A small image classifier, trained from scratch.
Training: nadamw at rate 0.001, 28500 steps, held-out accuracy 92%.
Rows from block 4 of a small image classifier, named by matrix and row number. Rows with one number belong to one neuron. Each number is 500 + 50 x the weight over its row's rms, rounded and kept within 0 to 999. All counts start at 0. Numbers have three digits each.
After each neuron's rows are labels from the 100 images, of 14848, where the neuron reaches its largest size: "place" is the part of the image that holds the peak. Only what is clearly more common there than usual is listed. The data: rendered solids tumbling over patterned floors. In brackets: how many of the 100.
# gate: MLP gate (model.blocks.4.mlp.gate.weight, 672x256), inputs 0-127
# fc1: MLP up (model.blocks.4.mlp.fc1.weight, 672x256), inputs 0-127
# fc2: MLP down (model.blocks.4.mlp.fc2.weight, 256x672, transposed), outputs 0-127

gate.43:504450507418462515496435546562427463502530556493526551401512526533483451519489436511509506598402522506537577510497575455482457576641535496476481508516479477522480501482528442539512436452533535494456490438605535508426464553475533494512459574582534510448528578530502505564455492487429533501530429510500606458478458426567416490542583545586518510448561411444497449579508452537509526517438
fc1.43:497536498574541488493517429470570542514508417480467498613512461420514550478542574480469483422564457490399495577517452543568490445386497483555537467501490548482495501520476540462481546546479539514530555557379476440595541465487470455471496414414492501512505406490495475426542449477589523506459593468544396500534565582471588488472432463394461498526395588546491496413527513424456473467482
fc2.43:571512496494388546438595522471597455554462428495413390516521518486523438538482433513493513543543548506512500545415531525537488543514399516573517508468500477499497438561527525513434509503536464484495493503435602453486422500526418504413424533487457480514500494489498385521611463526468457473367467508436655480528502477558461457555545541523503443434506496366453475526472485425594465566511
place: middle right (33)

gate.136:394508451529495436556464488549469576575509501424523598540579595537552545533428448495434545548454447522515520482488403488509487581577546556560506513545432433443492536359520490546429494520490512488460500490506438518430496578537568456484424509522417487532580528520496455498449488469485584404487539408473510396502478587420549473548492560553480540512551512542465475409538475403562561436558
fc1.136:400518489550497446538465460501510596485532471460527505539548582531540533479420439462509532528447481470563544504469437456558451599474459606552478487538499426401487514410506477502457533554506543448490532542452500518490524641524596495532434491485456463560583513540491490531514500448450580402523534462456417438530477539372508528553496464547495466537537509549497506389569499384581573459578
fc2.136:573495484475500482433469564496488430522500439502510482446462477383509511514580425515446574408574479486473498563447462513503541516474571495631528593521557389551494527509482572499478634509488532365423550468514526575497526565507477465515541540500638509437510539418496511501560485471484522481467576457562437497465443552478518456465491435576534403447477536462526484532476470463474447501462
place: bottom left (38)

gate.373:509510520582537532485491468588478506517479506531493442503415483458494427541515478495472550540393501474487496476466443656498476467536528438540578394546540552434494585521506448470585509429443516503538508594407481538427509479368468599444490462399476593428487477513598492509500422571408530498577472515524508447510539460428333424458520463538487495421514414391495470541527501424601535508541
fc1.373:539563439513575510533435437439513496550453559413425517413605437436448515502485510452473497430456482556501554540480435374483491436475494546624562460523439452521536468532528457471543508552543528508562415476458484540502496484590456394439451521411416473416526564513402562523554545521586452505461466467496468530487506467552602486532566497458547602463487550523495469443518530456364501356452
fc2.373:514541463532499518477584461500477560506485530430554561544512643601512501514422467429515546468464498520523502472449465561487492564518522468540533483511601534461441501474509551518402545489560378507456519478420544516471421463397536459533363476443479467457517481513487432576530623565367452528679431484584515517493479497524438456516546495489464520519441357504531449498536474559493463568445
place: middle right (61)

gate.645:480433478532504516524376421526475521446436557495460488488503450551494552433472503522564542438583485487584468510559456438455509537528395484512448502519472404466451528543481612501471519515552499523573580487465518619469473555577437510446610531477504399477457571527466551573530509401521535582339528456424533502525553496537513536485489512490479514513521559452529515546565519591530494524520
fc1.645:519490424499456513543431421570502497527476455486441500507555419478539512510544435511613520545576455433485447542493494517471587539529517451454483507517525478587444514543514527426473409483580402476449491549524494491527504482468514479384489570560476465600534622597475492450473442520470499550502538431511454525436489498459488515546495599629457579533459425538486374534489615511470511591575
fc2.645:535521489391514468472523490501372473451480469592531510613502515545564462471421595455467522560363518574470461555481401475541485549497369533536455485524558508378639474499526473516565534500497630470536542496534442451437524385470481468525515557551501550513594497518543513517474476565453516388501548541535533461521459504475509463491458408524515523531595485575583512552540549539506454385480
place: bottom left (38); middle left (26)

gate.14:398548508514500523551490513535443533508542506495472508489373546563497516487618409502490543610506470499488573414505413576435449486488543388558444607499513484563451592487437369478599550594499525491483507543415411479502518488517476536515453524460480473456532488572466535544426448580441513482418560463487537472476586478487404486601496547441436528482496453547517513488550535536477456511557
fc1.14:480403527536498402486593468506499441493582472538447558455509464478470528528581363507507594570538482580508476428581457474486466471439531519567500540487516412618574555469443429454497491515560486455498480511466493512512500399513484458574453523462533495516514518417434459535549452426510490549538507443548452502536520542486520451512527515439534443383454450519577543516452549508443450420493
fc2.14:539565479455519556453523452531441476514550468508479448453605512544565516539522529411613383499444575446486455572490455518473492455467555588567438463510502448563515504507522518554565422485518499487509458554523581425503528447526537554537587554455544532468490468512551465489543486499394511481486456456567520494448483443454498509464446378541480482435433523381549514472615526479511584412469
place: middle right (30)

gate.342:465419537546477503447475515530555498541487432518530473521452518519462520528513395487386564506529547421532559434505425482557501546502551509471575587499542583547465485500506539533507481457480495486494614488492460579442542521351496601455499535459470628496550464561580587525529512505423590532560509460520519359548549466491379547424478508471469486504422493511445501591581456519630469553527
fc1.342:460487515360521441486510490572464432404610457477534561497474545521458455494486479559503445533507500530523459554552559519474499448464486522413545504551574467466544455511524452515433512346503466572466537520551553455481459499393536423543563528598603544455447431503513470438466603455392494491547514557598464523396473564546476489486485417492483549584431488392571472560519481573612445513497
fc2.342:505368547441468425486535409575470500428560492551426465506562484454431521438495483521502557524538405545579527474576584390567401456536399587394514501511496438484542528501504438486454502455494581527520510561585488579502485525559537454436646440531562434552491516417509523566472581486520490506423479481413540490549507466542544519492468463508503527524530523432505518624446540548502472424476
place: bottom left (46); bottom centre (28)

gate.485:386539561488386531492396508502537523434460439546421485546430493453580496501544455503504535616486522562505511561538452572485428511525479496559511475586533473494481454510468486465516516512459563571541561567340500522491493557455486487455417584441423495455568490583513431484544491466528508515454544504508420521480501603426419552487537505502452545531416481477452548475571440462448518435494
fc1.485:387535551515368523500394479509500505431448459542410465535420481454589492497534447498507527621488516563515510534522427572478414535510491478560494484587548501488482457513448506464508510506481548565550567574346512524493468555456483484448419574452426515470571497598518423489548476465507516533481556495511431519462500599421419563501547528524450537528415458467470519469580456459466515450500
fc2.485:537471425442478488537549489489527375450515440563558494509519499453533523525563511509473542411522568474419534484514452496431404545488509460544430502510487522409412475538509509557463447388606566357506457387545506441472452520496505511518491580488523510543616555432464579519544455550468552519467455499494445532423511504528507491371544470559495547447570509458515390552524470544515512480518
place: top centre (58)

gate.568:547506519440465465447483422516473540498542515573555582470482407419487402490478445492439519523558535540455449510475442404356494500473453460532523555517571558436471467496548522529472471522536594477545486470564518556491432475549455437414488506525527570448525620450427515425446452472450502495461487466577502508545536539495503536466523460485517461503475421415513494495489461485602571463534
fc1.568:404481537499434551504540534532562357449436464452549443535379587418547531492485551478512504530521425404601536445455462487548453431451608521449518512525536526446492512550489503534516533474491504527528565549433489479541530427502522517558539538404490476439540543573503583562565579523503534555480520491539483494558530465459406554455431586520543488503425494486456528539489494507457493405486
fc2.568:590480538511523604453528581533472575545409421539475508482433501450452555479525407496414434438514529516455511423517500572458484450590453437479479605454402494503533531464442487562513481408446495573473497509520473452481553506523470511500543453494493496404485517411594515413420516504558486469500499520542488454505471503504491542434554521487546498472494505489535606585532422523507493521594
place: top centre (48); centre (36)

gate.33:465427506477490485574498509468526439457556356481501458618543462532582507534489342509472443572516495570503530482471568479450436538476650497495434505521502476527427410481489524484483389526525441568508507477481637489451513347543480416474468458476538508536502645508482451516438526566458492547509513441466464520521561515548495521487475548511492510519499592427483499536493452510535542543538
fc1.33:607464518548477523487525526511541488489478561449434481494488493547516514478666536525520468456398468373515481446475575501451434567497450552423540493544492532489424410530512549473499615549502459464546499432463546495403526538519429536481577457565484498550471501471541491544541479585485531525514428523501502492604477495498504487496495368431495516535510521459499518573467458492496615466561
fc2.33:451478500528455393433555418434439434476518595464522542469446424570447533527574546483539577499384577529500486460561502442531521502557525541458576542484527516558586499483412468530496538570506424546506538500575438480517537553505511421498529453476500487531502558556556479507505568443494461488514577582449403476462422491501512521556516579518402485490490493544524525475512502612454519532535
place: centre (43)

gate.518:463442384486534525465469526475481471500600505432488512437501499458552474492524537472407496463578508530489560505590465526508560528544459501542518536472493457415570447461494506516488511505515508526504560519554521477479534513424520435435535457566505617566406432554493598490467476582470482475550550451574482367325446499413503417425564498541455445530415537523522505528583439447511531461501
fc1.518:552545631494487462511525463515494540470466505618532482584531522528461517520469455515546475528431487466502487495439528469479438489463552493455481464517523525568460573532498477504503499460496514484511463467422519511556463474538476543558489523470538405416584563429489410486558506393537528520435456573457525609636579523614518605558432464439546550482582453491505520485407525575498460507455
fc2.518:506608544550506461467435536466600587514423526523484546458446559492551463513480480453518497445525525532487453454501518558528501501453506436576515392509555458544622465499478546499517465463523557491480529493363495478522606480527431504454493547532404545501470461564435417643622514488516409482465540518543478540541433493482516511494548465472514445488526452530526480525416554518424468588478
place: bottom right (50); bottom centre (37)

gate.573:388486497472465509577513511555531499412483473494588603467428501523506561455444490442535530472484482528508466432472411507440504445493515494547524556507511507509447612514565435428487424401453445604493447493540518475513484432473465583503481514538402516502529524548435520550471483439492530535505471434507555489455498516513439463532486586475532570541507533545457433497474509505507469483547
fc1.573:467520497457494528577473547501504500492561515575453494518603507481604547549449408502501512566560477537577474523584561539539492575527507498390510537497485445473494475470492567536393502472545558474532534451522505540483470673478553435539441584627507481503486579459578442437501588530473456464446520487479483525488482485400619553401501579560442493477507481476532469622507495516579390550512
fc2.573:489508596428488488489538456552509454479466537493582526491533524467422547508485435501559529557618542576523506514477519492551506457513575517537451465472484522506512473412613394512454437476521512480533569516507525539445529511621523450545452532553510473541533430457525522604419574435388452475520440544525544511529437520535567401528478515471467533398483494502566419514428513493516539463454
place: middle right (70)

gate.337:425566485475441473459437467483507466545511615448568526551533530562474550534413491390492553525549500522573626463494463498515421571474504510487430535548489612499436508490521602559428414538408429483457533446531508498475546533444578571520541459495499475450529509545455484577491572486509556554480481477402573467549573468545527536503441472468528524479484526443428413581547448512590466576512
fc1.337:568493520550481539549569492539440496522560508480526622483464486553449440451443528502549527467551449459507495447580536483456423430592457565363548712544562503476436496501528461441419503572451491440508616406606453593467370483402484560520533553470504466478499503496515533547542524446439557507570458531510519532582467567569481532464543453472503540466511445416491513501494487415579461551477
fc2.337:498504566491533543504543477517569541514518563495489444461589438476481478518561535544503515511407477534477433550461515525485512437538523551570483504429523557491525542497594469434524539513531597444489466413472534464516450434504453492540427518653484522506551477443475511533534420546537389455417477454601490504468527500524547553446515557480533569449444623645538499521330480402428496480482
place: middle right (26)

gate.148:486462548575495417494573467538422492541593611514470519488475643497451514497518481486472590570468396501464515468447472486462369499500490542511551489478527493472493544494393581500562521448561478477608470452522476587530437507442481562488493486454480528406485539463464538490533484509496586559538450586538513463477553477471386492575564602444586550464470541485530563550550458553530577505469
fc1.148:440537485501565522471649473493550521495566581469499494589557593510458651474435461475506527560452403548559547475518536540511392524598490530460525443433442501457551522457419501509490509508533432455481483512494416560485504448453500526551496552453442486460476442446473545469509646524549522577492485479489513467477433583451560401530476586439556472468507526531510507564511440517497455548472
fc2.148:577534450547532501538438458518452468555495593525543500454552550468525475552466615424513496460381562382599496571536460474436514514460516429540546354558471544487499445525509502498555521504477449388486504509403521469483570442473463468556478438449491531538496506475502457483487424520534456532512476483537430467427529467521461485596554472644589498490557544497461464363535558440468442509558
place: middle left (88)

gate.428:390604438428379562447546424504509503521481523454528539445488491429624571563499497509495470526601554434514509452471449627526537479491450543508467460463511485509524494493565494464504481510528489629539474511508524487453589527511563492451528563481524557546469470563472501526481571411449601506471579525475541445472435560479464442504474511514535587633485519540476477478454485508639442518548
fc1.428:506467516546534460504480580488490453437515519499589579427454594630544517459524513637547509589426508514451472485470458531467526547534535611467480577511526421457513528467598469548514521520592567498528509527491465434474558523517458506556408428491433438538479502550419471510548493493447493471472511591564575529439559485470423528454421564510465524487493440455483532432433506580521463479435
fc2.428:463522454433453529501460475616572562523509472476508534526533495559504493467550530495435514606489562525511493506528455501508478534390593535479439484536516540422498524468598577548426426492649473520535542467463442470474473478610571490375436506608493513583482415538450426611413569548482399529523486510508515543521519522461460527481440477428459572524556543474506410498419533520418557545479
place: centre (49)

gate.517:551527447447561506472491423575507557518509570470507497619534521464490439511473401452518522451496460486420380516502469493542491488406609401552481553610565525444507563508551493589552394456494489438584470494518470519558448522564582520486553489433486497492505522449514503493401516530476529493502514509511501558488432549455562481463507510469582472539568494548548425505485621490539549417429
fc1.517:472564426568485476535501541576528461535484535511560536541543527422535534529525587463509493392475610593512432470534403569469418464554451570457575449411442488437519548521476483418518613531449455528640527519498531545522524541445542535513515577468460508467571392450510587411564438542563499408503447494546476514480447449507561528488521536502479488491477531552479436566447445477523485550503
fc2.517:533359497506576363529479501433478457476486576487430450460459538478445461500500438520468565432472496448559574517581584498538462519555448507482608422540471510576503531453454504523459464562448449452545560461452487476504397500505465441487537476424518473460562581531629479522477522507487486515494552586484461503587495565606530455525560523460451433475423373472421533494511466469479546539420
place: centre (69)

gate.399:504452516498600392501497545451443504482495555583477572515544510542573480592505429548513434521509517429523434472475511469452536519555477426514521553525491451514564530453531521520514471424601467470351505481466535631425422520487540566483440440511532497433508600464542454530492463435496498444434446539485469486461575453443438501537540508429551618479513529466508513503555576557488551478567
fc1.399:439487614571496507598469607465537411463512527469478385559582540623524482474481528538495519550425621551480538543478443564556455503564482471530495509522523560526544531454479513568518573453529498468459500426487576464469514581458521516475540518460403490597540526346499569492559480560449538463506452488489551466485559465421422480636478514573516553450459414499537539514533478503498436489481
fc2.399:483517549638514465513545423463488447554510548534467613482467477462467443473542520463556505469531436568446533546464498525532477448517426417581478510480511508499481555490433521388582505462541457499465437482567490490533437557394538488526547469487449482481481593541513494444571382466492511443561515544470476471465533382469397544610488530581545472469604509578525519570553529579526539537465
place: top centre (38); centre (28)

gate.631:594533516561525477487529523473544491579545517466478478624439526478549483447498573522445502502461482479395583463412487513555548477503386488524493452495502550540487444475387408440553475555452415476481457490414447508489483491551507582452550393454525507514503461487456533559518504473471595512526483553486632460513599505567501465540460517460551513493492506450435528416581465530403534598543
fc1.631:536563512455476534465426537547464607462464544500505477528503516475464456538496519460524491590545560415560565531539475413568494490522488437500442597455527429407485533522571423431475481569432497414486500441499573487484528531556578495492524478469429464516390545595410556547394497547466485452512473490466465553424589482495462437531499564573472484473508504513552488547450498594540486461397
fc2.631:435449526524493521503440502558608603546487522427529437476537451423509465489589347567563533574475422482478482423547543465477427457616437558436569504508466372591437489456505518477442487489506464544498410461568475518504489559466515520458494446600495414532545520491417502520477574443519514503439477444470531412547384548478614396468581536500513521439597490487502511509571505442466505608553
place: middle right (53); middle left (43)

gate.63:510468510491511441400541517464575539466563481447510570489434526498462522523464381532437515497576474462410529553504498587502531514453600448466553480546540431522504422503491360522479461540420503470631543521514453559531573533461556555603427561474505490501527578482534476479480468366473533464416538512412561482510486497441450481521450538473506519480528545553521607576486501561506579535458
fc1.63:567530572467534493567507495438423600460612419521513420481547503515481408446440466474509473552451545488536580301561462464499430511526435374619539518523493562527601536539496469473542458448592524500416476491420511464493482468480357485512438462531461499423498533449488464571512500538498458501520475605496475521483637558554416511452537394520559521473524478425500461500522438474462389552589
fc2.63:461554487516480510485509476495430407510519488541482511441514525456476484415478539541559413444553605328529536454577463471520518519499623489495416476517552575486445497537563451493535470547520561514480520498457544479605606384484595526441543487542572461564518395620491530469505513495469569381503523559655543483544541484578452527525449482518491469554413507483468443427463452517530477394561
place: top centre (54)

gate.463:406485541611527497525476593461574483521482478483517519583488559478581509577512496544469507615509546549481480527546473530502546458536488473487457483565488447446469501515522469503440478452543570509566548530484501509508446537429535524489489498520463581493504446485497484471399468604536568420391477447518460494407537513405423422467455556371415511435401539491477468446528452419505424553539
fc1.463:575508447370479537439546434534451497489580535553473474413522457509445546426518492496516480389491444474484516483469522468516468538481519543517544491408531549552563503487482492531561560536490445491454485453499533485511553470575496487535516504481549441509523557463474530555585525391464435556607516563527572513602458485563558550496522453606587507547575479510553552542439508608465591407485
fc2.463:567471535504518424443476509475587495450509472507431530518488543507413532510492465501436501493478455569476529422509527604591549505534455498448539558459482516562581550547486466518441592426491524544426530522586550410493507516527564467488468436469449565533578464435494540404518536494546443515430489430463565439471508467448507545472489588417493495454574504524548565578660482550512482566434
place: top left (48); top centre (40)

gate.343:512579520424508539439566487516539504609563544485580619460557526426468476527502517493480570545466559603426596598508575490478478471543542544491523449498522470476522535416590468530416534517482522434515410432470488535509590544514559539524455442544544466488533470456435522491535522487470486411436489521543475477510545569570490558563494474493515588504485581512423544487453397417465498474510
fc1.343:549431467548522536445431527477487535426466539475409477541455447516583542429546581481559496482492460464518488502466534538529527507490469504563439498431639452510582385510494514486530510497562505481513424549492588508606478448459487504589468445575510443556558524542578574507523551589403505504613514458454480554495494532501603524559480440541498426507516452512495434456515558435562534533506
fc2.343:502573572548446494500533479487440473543532457371539537474378582474463453482570427497555549641543572486517595476572467492482490566499514583528519512590476440524432594475495553489430494547476404605563404484490463541478507502478531448500527442574465493469490509548486428592524531437473500498512502514504446518472508498546471497628481547545527463498416370455387493536534459544528464506446
place: top centre (25)

gate.326:447458504473527527498448524498578586463487505549583559485429530560509517462555424568527538389534546462553479522529428606453546431558622487494522561481497448460461508540470428551535554518454444540531522401359532489469500448562458584515421518334512488446437527638547472449522548453483409496468492503476526532555585428579467432461406465480476536383507484485495507622379502590518492540518
fc1.326:486458391434470535553565464589508494599424495488484502635550550428494535532429471439523433592586518512479428539524517509615467454460494509479411492437519460530510430431612512456513510588486480571512577516538466537472592423496555536473504491472452506516567527462526519532461400554496522509535519502550588505497376541482565386563503589489526510597486482504459446494470503535470549487413
fc2.326:521497442522510618496386561562495616562468452547455552459535584487521594552490477455464547450433484505513487529451421527461490466522489537472511612516470457420475529554515520477493498422506455475514461489446526456449426525536427545498397568503416541455503483538468469528427491498471443478473477382494631542547524588537474467516436426425470562424573488426531510586529472459576460458433
place: bottom left (44); bottom right (34)

gate.614:524436558381518581460504511525460411492530609569520487505469507402501497445583544534459495471471485446526524465490490448466481431461538452530582514493588477451566507498528446483472531479433448456624539453439506564580478548472546576482479455452440482408496542504481502480453538497455497501434579565558482513444563528482435578539502530521587409535499496449453506504492528557569561563467
fc1.614:510416484554485491459472477478595470490454459416507542590487472478426545498389502500572415476529484531473547495495601519527518574570506499406497567509470492603437399542476494548515494522506581443401510579484417449486471470515504431552607476528497511544576477543447573515475518530562603537523501470428511489589456591536546457397465456376466535445502501489511466528561495432420484416498
fc2.614:631501475531520510489556580524509549528423442463466509539533498478496499488371498436470445449489513527460428554441506440450529403394460513460463512480454542467450443584565462498643486481493528449510469456526498462506530446563416540521519529470478557525454502435599476428454482518523470482574409529450493502478504399456507480461509487586541467430546487483561505539562539413557492549534
place: top centre (80)

gate.321:550554503488522480447596441455490506563556548533580508538552404555480507504521550505482488485524522548526553468482517483476369481508443546559577453446463556435525584505427452447513552520514478501564469482484437574553436430492356475534585515480569499477467460455558492554570455508517524522477438496524481419503480411485587484518432544385538467534434460584472496480571484458421406495596
fc1.321:461443553528588511433397454511484586456469552463532381499503491608471505491467570515524519626452513479555531495486523501466400467474471506455522533383533534522489466542597465455481564554491454567498525496442493487490528487570466486561500579554387500599439504550450578577476537453449462609485454488454550512502479564522515517517547577520485527557470504533545549492539469512503491568459
fc2.321:562509604471527549511520473532542481550501474435522431422505390525538509510502378420554529555573440537520466461467529436499519463460393509465477555517512535508497480502482415498547499557484456506468522561559485562491481537511495578607566548445558490386435561382594484608526503514534513492465550545421526531433397440461549472435542531512423460509573517450397517466521529597456463503554
place: top left (34)

gate.329:512540549489442517398539417462471436546456474454478526563493358446503485560547516490438423499509535521481482435459502487538491501483495545524518433563525550492463458491500568481531432488540491542447507451474492467472480397565498523486600436448598597474549493506459486508426507465457642588498543498573503413525413607532545534505578435391537513525374500520544496495481444483520526543556
fc1.329:534529502427512534534461469447601512552558479613558509484500517389454476452476548509561499478565519457560432518509416508500577595489495568642495427511497499521493536513426540570505464471519485384500462386554493554540509553522518476592485559507499423448471495567551559540526561503561473394473398498446344565438487462482467483547582490518501501539492445637516525503529512483464397473428
fc2.329:581481438545527511428401491493464508536425415473436422574484561480506533531452454517516581519529504479427479464368443490510457460471550494482449518517484498416480545510605501547481575512476458456498508512472368483507528564550449542462477484486476520532498424453450560497589545557432502514551419482500579476529490456450484466552547437478568510448560503505540529571525510376592487537490
place: centre (72)

gate.128:500584456537488492570517486536436437471499477458477524525461413476502571590502513510428519507506462525517472427416554491576419439437469555404520460515474457490483458583449374458556503463563455545453465484518427626461452445495431523572516479483503607443523523401533431548473524527517503522489496573469558474582453455471401457516577584415483552553610511587453533467533462512438514572521
fc1.128:479536577521481486568389422544534526501462461442489487537540349545489508502469521494527567422475552355431465460531625505496537487519519496400444457504511456531499537448553389486486513552432465407566496593425429597432480532516491441572437552481583505509566445485540507482453459461479477483589506579449556517605527530481476469505491479437514541538626486538514543464477510478451502563557
fc2.128:612422515573489524547466477476618486461492476578475480506461500502559465495485501520541496497544437505513554376462523536422445429510450474528482549592605453497547454524491528597552535432589470499418579536543480521533478585410519486475453495521483487490459569405500465485489568594384533557492534463539517472444493465542455549443562509536536624543510479485461508472480471520492485542529
place: middle right (68)

gate.539:399490467503478493529482459530477450503495494476511583478465539449408547552558609476452555547496529439475532595510475579539517494591473421556563475498516420493551557499496404526472544553401482393533504439402521511483472568435554489572500529491553561467523481477472528359489432554474538484506465503545446435461572546470439436541440463468544536481521619516438515510588429440465534552478
fc1.539:512467613496422437478459479581559408531544581486478535483521476517509547560522561525476466573575488421444561491534448571568482533479549549444552474522474476600450453441563474472411463577479473459468508465506446495409551443503621507467525467544542568521544511469413435449400544476504571544535466465544541425502520566553460421540419503451468519519412566481504435446543444539410471511499
fc2.539:516496436524540485530516507544545468416484546577403448478636439467536575533330460450401510453535412521482452482452479458463529527490486416529525483443463540537514470517495454512531583460544625353483568507513577490512564536544438511573512522401530478473485517490471476460453428561497518493476521480477573485460538442485464479433467479541503556426521557528597636529499513524521513458514
place: middle left (32); centre (30)

gate.158:462501479435426571473458434552476609488527531469560455492470496555592462496550533508539410547549467657471551452532464451470406425496480480531473442478521421465538562531515588497413444424599459531498422527504585484530502447521488487510522472455551522568439630577557442483489558479480532649415505476502556495455497489489420480496500564664530466507463503440486469441546462480465489582600
fc1.158:558458484473488466537540435537547456480562524486519567571496541487424484469462530469494556497564439516570545605447559487597556518432433576534505477537482568410532470470622548536473527485455528516438532462502492517529506466535536517491543458567530464461527493439503496513523600576541560443495539504524455457482571557463522558551464444425432512567401568568512540447468498438504500422448
fc2.158:558535503549508521444504560455464496489495444485450481445451419593492554537435498498473495533526553447426531479538501440564545571536534587427431489490484494497470483494474586451491472529494482561495438502454470535474480569496459521486409443528543544505486541479522509565566452421514524411546437610526557551525480418471440468511467584563448528480419467447433462420465438580562555463548
place: centre (26)

gate.130:470474421449464555463540563445513521535564490482506519516449585523549472566603474559398555508524424535551485427597537663549490513530457546504550525494495486487545467455475457499537524564458425463582588482481518497468483504458509563525475453440436562462456505478521462479455473516494443494470573608511506427472444521489501460482489627504502504450526505399508533468413516556506589582574
fc1.130:572476608504497480562467431550455380523522572498425496612534436560559508493455462487529501501517358478458494478529622479524469542441473475470536442481511571517493501552514455382509493473455460513465503503569482438574447536458525420516499425553500488560467480461443438523565460502504548562533463510463534492468473594444542497595504526535521557511579409470528481437495589450529457483473
fc2.130:494473547431468408472506454478527462536509514480494457556518515529516494457457429428561590515617435527445512528500637569529516413488468448545533527581563361504506557457536490498481512436456465485504552568579505509494588534515512547516500513427436427485464497380440495491496461572479491554513503528519508498461483582472533445515480572617528539506497509518559474455444583557537472506505
place: bottom right (36)

gate.431:502461462471468596506477482513512535398506373606514544470439550432501527544576448597413515471546496494524547530486487508549591537486435433503408542380547436432563466569501491549537506505613442456634502546524527590476524586474399512465537480434486566488512537516548434582485507505418492529486553548527492475501435476408372486461533546481546500541531568555442472453417486449521529556493
fc1.431:534519566504586547467486489548460596525498500477522443454569488515410458464530509416470580460511444464533484445538529490504594521448458454505498585606544463447485443492503532588511405389424506545493528493517522573594527499414509428538604456486486510518456466558519457516554594509516465485489573513527555430343526460473512521459472509535499448452467453459484501542459541449470587452483
fc2.431:372567484514543475532519500553436512425508508391555482504483489504482480537591500394604528533415469507436491558547557531478443446482568553547485542521479385565479436433514423451432503496402448628496450577524570502456561476554529395499485477477496462502490514505404427438465502506517484453576459448539446475473466449504579497498472574525491592538597494525484520488541511619438495473518
place: bottom right (51)

gate.205:529436596467603496499531536499518619519418516455508460487597501481473518479525456497515509464565490511552490508485505402494538436508468470524484496591489499448502480455612524557442486468490531561459516502488572500481484504508457412415503511659526490583400459483518547473491545458486444492440460449445570444504526514502561491436495441489469469535548536567484489525558473454483507484413
fc1.205:500454558484550489469444541470533534608522515477373463513537506543393459464487544450514520491422447508431527589639458452572507514555488608469530601611473461520497562502515585556515533484539515493465427534604473495529513523508517536480534430488398480523410470534501534463514560537544516499444442511450438489476465477514489465476464497458476525498499506549465551605489526376423450500432
fc2.205:501568424484423585520502488446488485528513496395528577448476555620502442478386561502523509479476479531524463479441487586565415518533475549505496442487451601420550486541499441505505606574517517592550465516545531501466522451464497567507508451389450487466557491500419542498515453539544510451526511553453525483619498416449487506454466557466521567545576447500444504514456537508535387526481
place: bottom left (43)

gate.481:559576464484516518554497533523533434505595495500431596514505488413524450525557525575405471504458568562488454521481481528522456424541473508544583515519548518533509490492453402564536596548491516447591448414474431495467503559458457508485573459470504561493479462421479556446546499560458535522476479476521530515441490579380589479546512520535526530477483480452437523490549469423478432489463
fc1.481:470453440536516426409472425433511485538519632434542553516449542539480391527481521518491501398535451557501504511518516530514465520503439551561664537553459476435494436503420530450541460480521495554560472526574462601493441616444504522525428491481435548441536525484442490513592548445559529579483509438482555443542460396530491549490494509425495492576431485449446546504495487535507503478552
fc2.481:540483360521525472520532454542399493453504537454609557561400532528521422504548545526497474503459526488489492435495462463525456435523542461492575547524422563442491538472521580523533510468499564535520463514488500475429510506447585422479550454524512598481561540588489442420569524485546539465495556525450546423535566486492520522519548441436544470608520506516494480483548537480601513497445
place: bottom right (57)

gate.665:457550552451504532500479467500468455492536631564557532535557424447526434502487529483445491450547579552473490502589512461541462454532509402465538528520536494606546509504577400484603441526456534540541527475487580598522431493471430446419453554425524586427474478506520528529516501451487456408451483537499484493479567591363477401355490518463452486498589525433462540501494515514424475556412
fc1.665:499557538458471585463515520598493425472480535542443485517541522439528480511524601496547529510459546455544414451479579552453440504522545577467514518546464603403477541531476403535480497418414482538495487515613504532457491476474566486600527566446474526499471431427520428451512490495490468504530441503588571502535370489485517558568514539501556479432513450437510529580476517433657577402515
fc2.665:607437564510605444412503490489454532507562521508489473538399523499535470476474458503438466437573497610502578535534475498526466518391417425519458532488580500432566402586459475467459475481521505458506567456416443532540414602456388510484536456535423483456546540502587468531504555493503472579392563519482528542517547518463441510428511495432554419525538447558471495570505472484475503505482
place: bottom left (40); bottom centre (25)